config = dict(
    num_classes=7,
    stem='single',
    lr=0.002,
)
Rows from block 2, named by matrix and row number. Rows with one number belong to one channel. Each number is 128 + 32 x the weight over its row's rms, rounded and kept within 0 to 255. All counts start at 0. Numbers have three digits each. After the name is the row's rms in percent of the matrix's.
# filt: filter width-3 conv, dilation 4 (model.blocks.2.filt.weight, 256x256x3), inputs 222-255, a 3 kernel for each
# gate: gate width-3 conv, dilation 4 (model.blocks.2.gate.weight, 256x256x3), inputs 222-255, a 3 kernel for each
filt.180 102:049187108104150146101150139052122096141110130163103116094087149172185150166103100184146158103069132102109090122140073053110127056136154153083158147146184151124178159057104148168118126160100149077011180129107125067061144131097183138157192119125102079069148131118050099132149085119130136099110154091095066101
filt.181 101:183122121107168074092079131141121153098131105169164116144129076118160137157155133143147132096168207175179104087110134063140160040167075085137109150154128122132109188180169198162095104156106203163176116130113147176103112143117121187128136107136120178116183130123164148177094163052174110105155157129153181095
filt.182 100:185115140115077115089084101145115146130150124093125080059204126151140151103110065078106081191184100071097108116181135125130119102131071106121145091127145113116153101208103162130183184132103134158118126205123094154148166129149147137154155209095127139128119115107171127071093116094120161141076162127207175120
filt.183 098:104109104076153175116106164124152133183135159115056168150136126171180190192141063105136137081130157118162113135159169119150150084156176112103101152158089120156071102113098131112098178171079181102169115141109120149162109122134106138185109097177144146152050122088090082071139116137188152124129087112187172148
filt.184 098:146179162070113185209208150165141149139175124165144153138160101158089078149128195155119117161108116152144186107127100123153173143120156122103113186150138143096101126075142089075181084065159051024149124128149079069146128069179114129137140038171057126174030081175144126158128123108121139132126135136126135186
filt.185 097:058090177092114099164172157145169163152149115106121107115083043103114115078168099108109086084145084099122143113138124114100148130137092093109088193114106108086085158091118115145118133122171146120159136082124105086097070138091079115163172092125212129121118182100125121111154109124166156164138138158127120154
filt.186 102:089165161102133171171147124076179156142151134142125127105115133103141144182160125140109135144114185154105139051094116152087077145094130132123111114173119155095133136167172157095132104133129108180083128133111172198155091098122138140157127166183096085138110126091150091027096084000123087098128153100132119140
filt.187 102:106134104135151110085153111150119183151140159105177093098193098087144107153170082095113185108126171117113104083157181127115131138149118156129098059140177123142093105106127184166129107114122184116107122112172168175178166106108117106090156159183110115130103108078139143163117108129173141132094163077141117147
filt.188 099:056117123167061161103139085130148100139163125150169154131151173141135161120164177129139092169178128106141141102151118163125128195102145105172146129147132111152083152136178133133171106116139146138125137073151108141159106134123102163188165161152174134155175151133139097168137097119069088137116153130202104150
filt.189 100:081145102161152129103106179107062127129085142185055065142090043148122114116089111124098114166064128139070168114122092024063106058042133138132121095135087110086121128106100141129122145089115098102065155174133210128081173113110119185195126145185158108125181047107164162101150171112058124111088063135144123074
filt.190 101:026128192169112160200135147115090096130108147142166187084113169176084146078072136130179154125121177128127121139132156160137139091138154171090155168088160128107163098077170092126140120102151178135133153137116134121197129095102142053089148107110068099118073139153119123105165132090175146154084111156137153132
filt.191 100:244146208077093081164153152119121105201110163140125076109160110138134151160127104158132096109166138136138133096090112091131123081131174191108161123180105081145123054161117098132124117163114088137076050102128080083068098153180147101125215169147130125136105166111119138106075138092121129153089132122152135142
filt.192 099:228168143088058120139127152162111097169159111123097085106135068153140117126169125139194106154147112125127112160084154150123109146151102147141153150149123129122141152131092079107135163134100130134166137119084116143164186126062124101082120111083107115179000120163089094130159102100145128208152123150168128085
filt.193 098:132111088121084145113068122123121126157129162174158119170164124120193157207159139130112143113121178108112126189055114164092136189143174127129088107137105132069119142182158123103100050148140122055217179154106206074150075028156149147134140146119120105070077084146077122139086089122136119186077095135075048094
filt.194 103:177127152135082095170070130162136150106129160117133076145145173185135102131097138120129100170113134082108133080199155133129083161174102129094148132132083093139147207242131084122108120117157145134069112143100100149161106122123141197110105135145149164176139194181058139099123129148092156145137127112107170104
filt.195 100:176137141157127164110071140177131170104116098084184166133166111123096101135136107143169147138199067075091102117147150097145165078119146087120145170151108098167112169159077081143072092080113092191142079130164069112124116139107032089086047165057096063090036086095091073100109162118073122137091142067143124152
filt.196 097:184089137177151135146127129113134074159118087141113161149161134133131117141116127168140137170155136116141101153157080138166128156111104137091122148140103138143151146124133169124130095146159093048073116078151164079154239110148186122114162126154123121122135153091118121161154140141124148171128134161116159070
filt.197 099:070128106126128040184097143165129140118138185145124108138100174108100151150095121156097087134060183151119180111158163156169133148133114133111118109099109138157105093118098113116122087082082163084094163139146036040086110060157104106095195141184139125101086179125099126100114121164170113098139015105099139093
filt.198 100:168071104091205123102084153117151086108108131188133158156150147088125112182134176110167162108087117110116151157084078095134102066156174137098106162142159186127141139120133100102152088066105130123122146067147159094118103115166162142133096125063091091142066081155151143093079127132108118131090082103132118165
filt.199 098:153065119120166093092086112157152115101088113115049132083139108116120144097122149126131156143070133101134107124128131111151116170129097134126129121136124084096110148151093144139104109196126063121117147134160058085074115134099158172145127129213112119145108179125129109126105154118084084123142141127118106106
filt.200 100:203165120146103123189119125130090142132129111102133062139104047133083067166122067102117119131112144057109088144164100156138157126149162090166093088094083079168141128181067151170057184186086134201114123128140221151140162127131176170057156160129178118102141208100151127095160156122122231116140122117159154143
filt.201 102:220189126185159132130079116156081103146110066078161146144206118099136105076123061073138103072150159117166102057107091112138126134147108151103088117126134158058128060028110137167123125149123141128138119108130101098166189155123132113157115111124111159132080158103111118179103096190134128132137134113104171140
filt.202 099:109072126118114170106068143124128090121081129096128037208149144081133115104150120124146122160070105094099097121074103153123161192139145129155070060093149183165153153130222147135170115148153154169170166112153149116062115098117126112168053116106141102142103199046125099121159101154144184174148112146163133113
filt.203 105:167076139181169068088166134111094190091138170082099150108090134131157187083145166044077098113111133063126124107078125097181104113125138163110178090134166163129170204158145150164128144159116182147076183144116171134122132133132186137193159074109117124132146183036191128134187100163139168127147134123140111109
filt.204 101:177203097120087103109102112130131203096147098099093093078138132116123151120108127164124142102083122044115107072096108100155117041116138160127124108137109158171196134079174088098101187098171093142096162136108147127159120124151070141136084135150168104156218089106059118133093120181121153181107104141108075083
filt.205 103:207137184139140195104154133132130106162119124167110159114106143178103125173131138094090160124100124185141177195128154172089154156186111150066133157209140154146152119133134149144125133161201206091136154201177103162127120084144066171070175210127134095102145074118162143162122157150134117113135143165116128071
filt.206 100:158183144100118153102150158111106109133184129122132165101099063105131154159153128130131099178183066112099109110126125165124104098189108124124139117159153165176112127171153146156116095143136202064149114149134177162179152177158173154165104158105122141121163150107112110171160147124097142140097098139167176158
filt.207 108:142140048155180125157159148147096142115116142105150081183066125122080101103121167153109180103175177139086127142104150122181104110100097073095120132150163122068154170160109130055115164098123209092110130113124090154166173130148143129050117102130130073154179059151175093095136081153114074118132109165103121145
filt.208 096:116162136125096150129141061108100086163136127146174098160154119102120135082157078090159114139139165142177134136153064118136123194236120142142091138095079192184112105156239156215172145151160121088157152115154134140135167174127084132163139130168071174192108209204107192150131149149161132101136153094139129145
filt.209 102:114144075111147204064091155131144096120145165125126177141169132127107137108141218092123121137089161149144162165124126160123163174098199121097148152183152109138172162125128153090176114084156135113193111102111152083171102107126123118040132094149096082103173108218109147081167132149118144123084124117162130106
filt.210 097:086194069122129110136150102127152132147101068159166138145181138146127074117141116085132158150162108119132151167202168172109079093142048159125099198149135177155074163101141120139117156107131156167178135116110141119141106072076128070074152103188115161139131107099123164156152145134134166127094134160115113134
gate.180 100:087152110074140147190170114174138129119112145160137129110149121120087140163109136117161169147135176132115073108055036137124139025091081174120163098163167152126111150167171086155162100114116189124090132136172174084180189172224097123139155125132186107173161181181137138167096098148105216132103121106080055156
gate.181 095:161084140144129143126138133155144188160144130100106160117151123142117100085128131134148170115097132153134135075131152116117139168180175147129192076122144096069064116116097132109129116163225095137180151136159146094106120145063192149152156147166069148118092140025117181091132155106116147152094114135158136173
gate.182 103:053121195169140131108123127059102189141132131125131129127128170161153162111109086139141135109124072112104130147157219095091101143129156089125077102120135109150141103102100149161125129093144194125102090149121148139136156149136108057050090229107161151166163119060174169120140156148103121134130106089082092107
gate.183 099:091072117175106187165149103130157116133109081142186098094164154148120133155141147160141101201163098136149156102175119137117132131103094137134094122122083085134087101189149142151106143147137096081162118141080231164189129152127097150126132138156180138132049079150136089148144176157122133246171142118107127143
gate.184 103:090153152108111100133136179110159124115123106185133156149160148144129109149193152155132190077085116161156135125103111164161141100101147139113140069090165091123102134099054104142103099154133122130090136125106113147045107116079148100145162139087130138088166141121052095131103085054152111116130133121087098078
gate.185 101:153033116103091112132174130156105120153090124214108152071140232098099107156085135087039094090089160089099129112120158074112073161134090097100129092073124113076187133155065079116108160114150070108141140162137090082232089175119162086133121110129094166160123141125131130151140153165158128104108080082122163129
gate.186 097:093124059155141124129128122083112136100125140145164105159150119124143118085139104149170101206091085208136080079058138095105129178196114157132088137169148131077075126124108154133096133111113132126082124127140146145121159105103119064104152125160161132074141119129136157113131169159165105066147098172100130105
gate.187 099:064129150085097134225152179127119146178121094155098154142090111098160121179129137112158100128105176104168125142134179132090107121175139112115112101145090135103096176134115120134173089098106150130173157143169120191130076128074166169098164223112133186157081089100195155122147173202195090143157136158128151139
gate.188 100:120145138087151145129136136161122175137133185156167138147153066128141165128137189113122123114100108107125145142115129134144127134043107068150160149133120082130120112112120133162096130125103130171158152115164117133145116163132130109132228165182165087097129236135085131138156108126047052066173098126145169141
gate.189 101:094167148180197130148138123118128118129119121096137149092123115117099097138117137119144141086130164090104135102193146094115094131137118094123101105149157098152127141156168089161143138156140083158146190189148174165205101119153130104118115146096092197201074158197135129140142116092150135156134135122124144146
gate.190 102:125103120180144136151126116131118146112127072162162077121181083151157159185121149131134116121123160107091111150149088178148113150181171137136126151169131172147137168191164165195215141181165122169135142181165220241201075141206152203151200112142126148157181152153120144122111097140077149128111164117168134125
gate.191 097:087087163083086166154119115109090084062135091168135176131156161141103103113123102124139131112127114189161100188167146114132123144104099196159173128136150148156110112085125130155123090113161144096132063050094141164125194104151144134051125089086113140183148074172100091090086071066110160135091141140070113108
gate.192 100:116116102120200168144143195123114122159105142162195126165162107126136138108143105163166135129095087107146100103096142084111123132172100123185117146132141087117056086045087108145120109090144063162147086067111101159172142097102107090070129075090133149130180167183171176118089144178103118086143106074118110117
gate.193 098:153171140116117058105157131063175148120155152093126122191155156131088085107111093095178152139151096118163143141127160097121137158115241109112128074132108149132109127110088168120078111157124189135128092072095161172096128128110188173136178133151132115099181196162161174140167119082194087122083168154107105090
gate.194 101:193182120106141154152145142143145117152174147190147189085065080127115143097135110135168135101145157117109130118125131154153197120138128101126144126119161170131179128156171133096090094174162076132120146128151187151177143120144105096101096140111145149117105155065154114129141094142171076121168131138095112153
gate.195 098:136146136077104138135094120110126146143117094187127095102158106103146108210177121150138168132077088149120123177107137123116134130091215065085047157166143100135134158132087160123089120130156159168131164116134172161100151085157102203097173123105122055186168214126134128153168144187192189184093162185137111184
gate.196 095:071127147221147129074078123103110147152137173057103135146123126121159137107089134156090148117072140106120158104083081100159175060000179109155133146143126103119102159071102143083135153145113089148138157140177146163140192143142194140122121129123124157224174176150147112153111180141109118162072070141102134169
gate.197 101:120125159124184160145130146133110198152151133069180157113110133154136131077113088142188167095143134128166144113119130076144110146108116145192129087127061152134148143142070133150108135149155156133098116077120151139133142110052142167151080087079144072126169112070128133164179101151158133124098123100108109161
gate.198 099:166128081120117155098126140109103129113077099140130122105122163142153142067049121129113135115147142086087163149180162125149129100070135107097109107112182152155172161145174134137124108157122127140120137138092129233116129134102108149113128169138168112131146111111169131181152151140134189110100129150142149186
gate.199 102:097183182155138093078104104116114108137139118151163140140142114143112126123187184150126112107092125104127134190102146221154115140122192136145156101054063190115127128147119091172146184145131128165091092146146119142141136116121112121136115110122103096074116168156139177116113133112111124124115097133160145095
gate.200 098:156129110129135118163108127108143073142089100158166109087139096160153127130109055102142112085167123161212131110140041144162160156127147125181187151159097126116147132100158153135128157194104163126151173132136187170176159155160084093137132084162154139132108194052148145129148138095087117076143108097125116127
gate.201 105:100165247073106102118110121115155141129147163157120108127185209121110113047115205160145143131108073119161218112135085155156164160143171177174159128154146160140154154082116104120190101104126160125155116116065116099126133148127112185126104092090136161136125223155107126144162128152158147207163145143143115123
gate.202 103:113164169113205072100136165101177173101112110169096134072144142111150166104165121046067114098046178094131088132165147121117115172065127085083115059072084139123154166105041098089103121114106162164155120103143168219190154188151130123150105033089131131093186160109127066110171168142139140126128148150120143105
gate.203 097:114218146151121118094155165092110163104150127147171184148103185092136150094143117165150139054114140142112125185153133138141140140148182159159156151125092138121116112145138145126139119151123122154092074105116130116123127150121200102087180094108160101169128200120142165147098128088144103046192147110139174110
gate.204 096:172098239145166128127093166163160129152138126127111139104104186089144128158097190072131171142176123096140121141206136143091083094175104067116130159150166101177106171169148114157120114200114110189136147118160249162095040126122137146126164162168081112180118126089116128120120086130141167088141126170159135093
gate.205 095:130099105090040099071138102178119135031047126121143115103150088076104085125112079100106091183101048112169106083118117164132176106129141056138076120102114090155150191161144139126145071092098104135201154141086189096126109100145131139105210157163168120123103066117136176137203152133145105136126100154083125119
gate.206 102:015094096127112113136101133159147115086117117148153144159059199064123138117107111186123105065097110107117130110099098140118078121178106147126152076132102153155107107183091065133170078126170118226112125134151109113190108150150081130145093169095075162112095103175137103122165139135163147170177151184142140086
gate.207 096:109148103150131153110108093109104112053078140160193122062128055093137155096138153128130142130081170115128112127179120146123127143169156150126103125150110117147126089163140102130126135167134085115134095143106140149103134111188124115164183149173215094116101167206138131134104156138165119146084145168191124137
gate.208 101:113183204161124125175116154116105152168200148143119075241144090125157103161152102114125130026117094102097093124154181163120085213163109089095130107150123090127082161150096152195137140134134149128070119128135092144093134138186177179148105120050125147151217129093136115123133145115176168096188135186112132086
gate.209 097:139180152068130155114121131098106112161149129059130116104171196142165122092164124112103153180197148070142157103186160101095096091158073081136123101084143126126132100165099131122165173188179143152114122120114102106109189161137116155153108145105153127234202156216143170145109153177075087135104139149111079137
gate.210 098:149142232138145106148114132119112160104134130175137138139129069145106091136083146150117147099101167107153111219134126168137127189093141149150144087081146108096124112131066110117084174103116171105049089150103168132123080107105133127169127126132092169108161202068163106122125171158099153103131128122121135125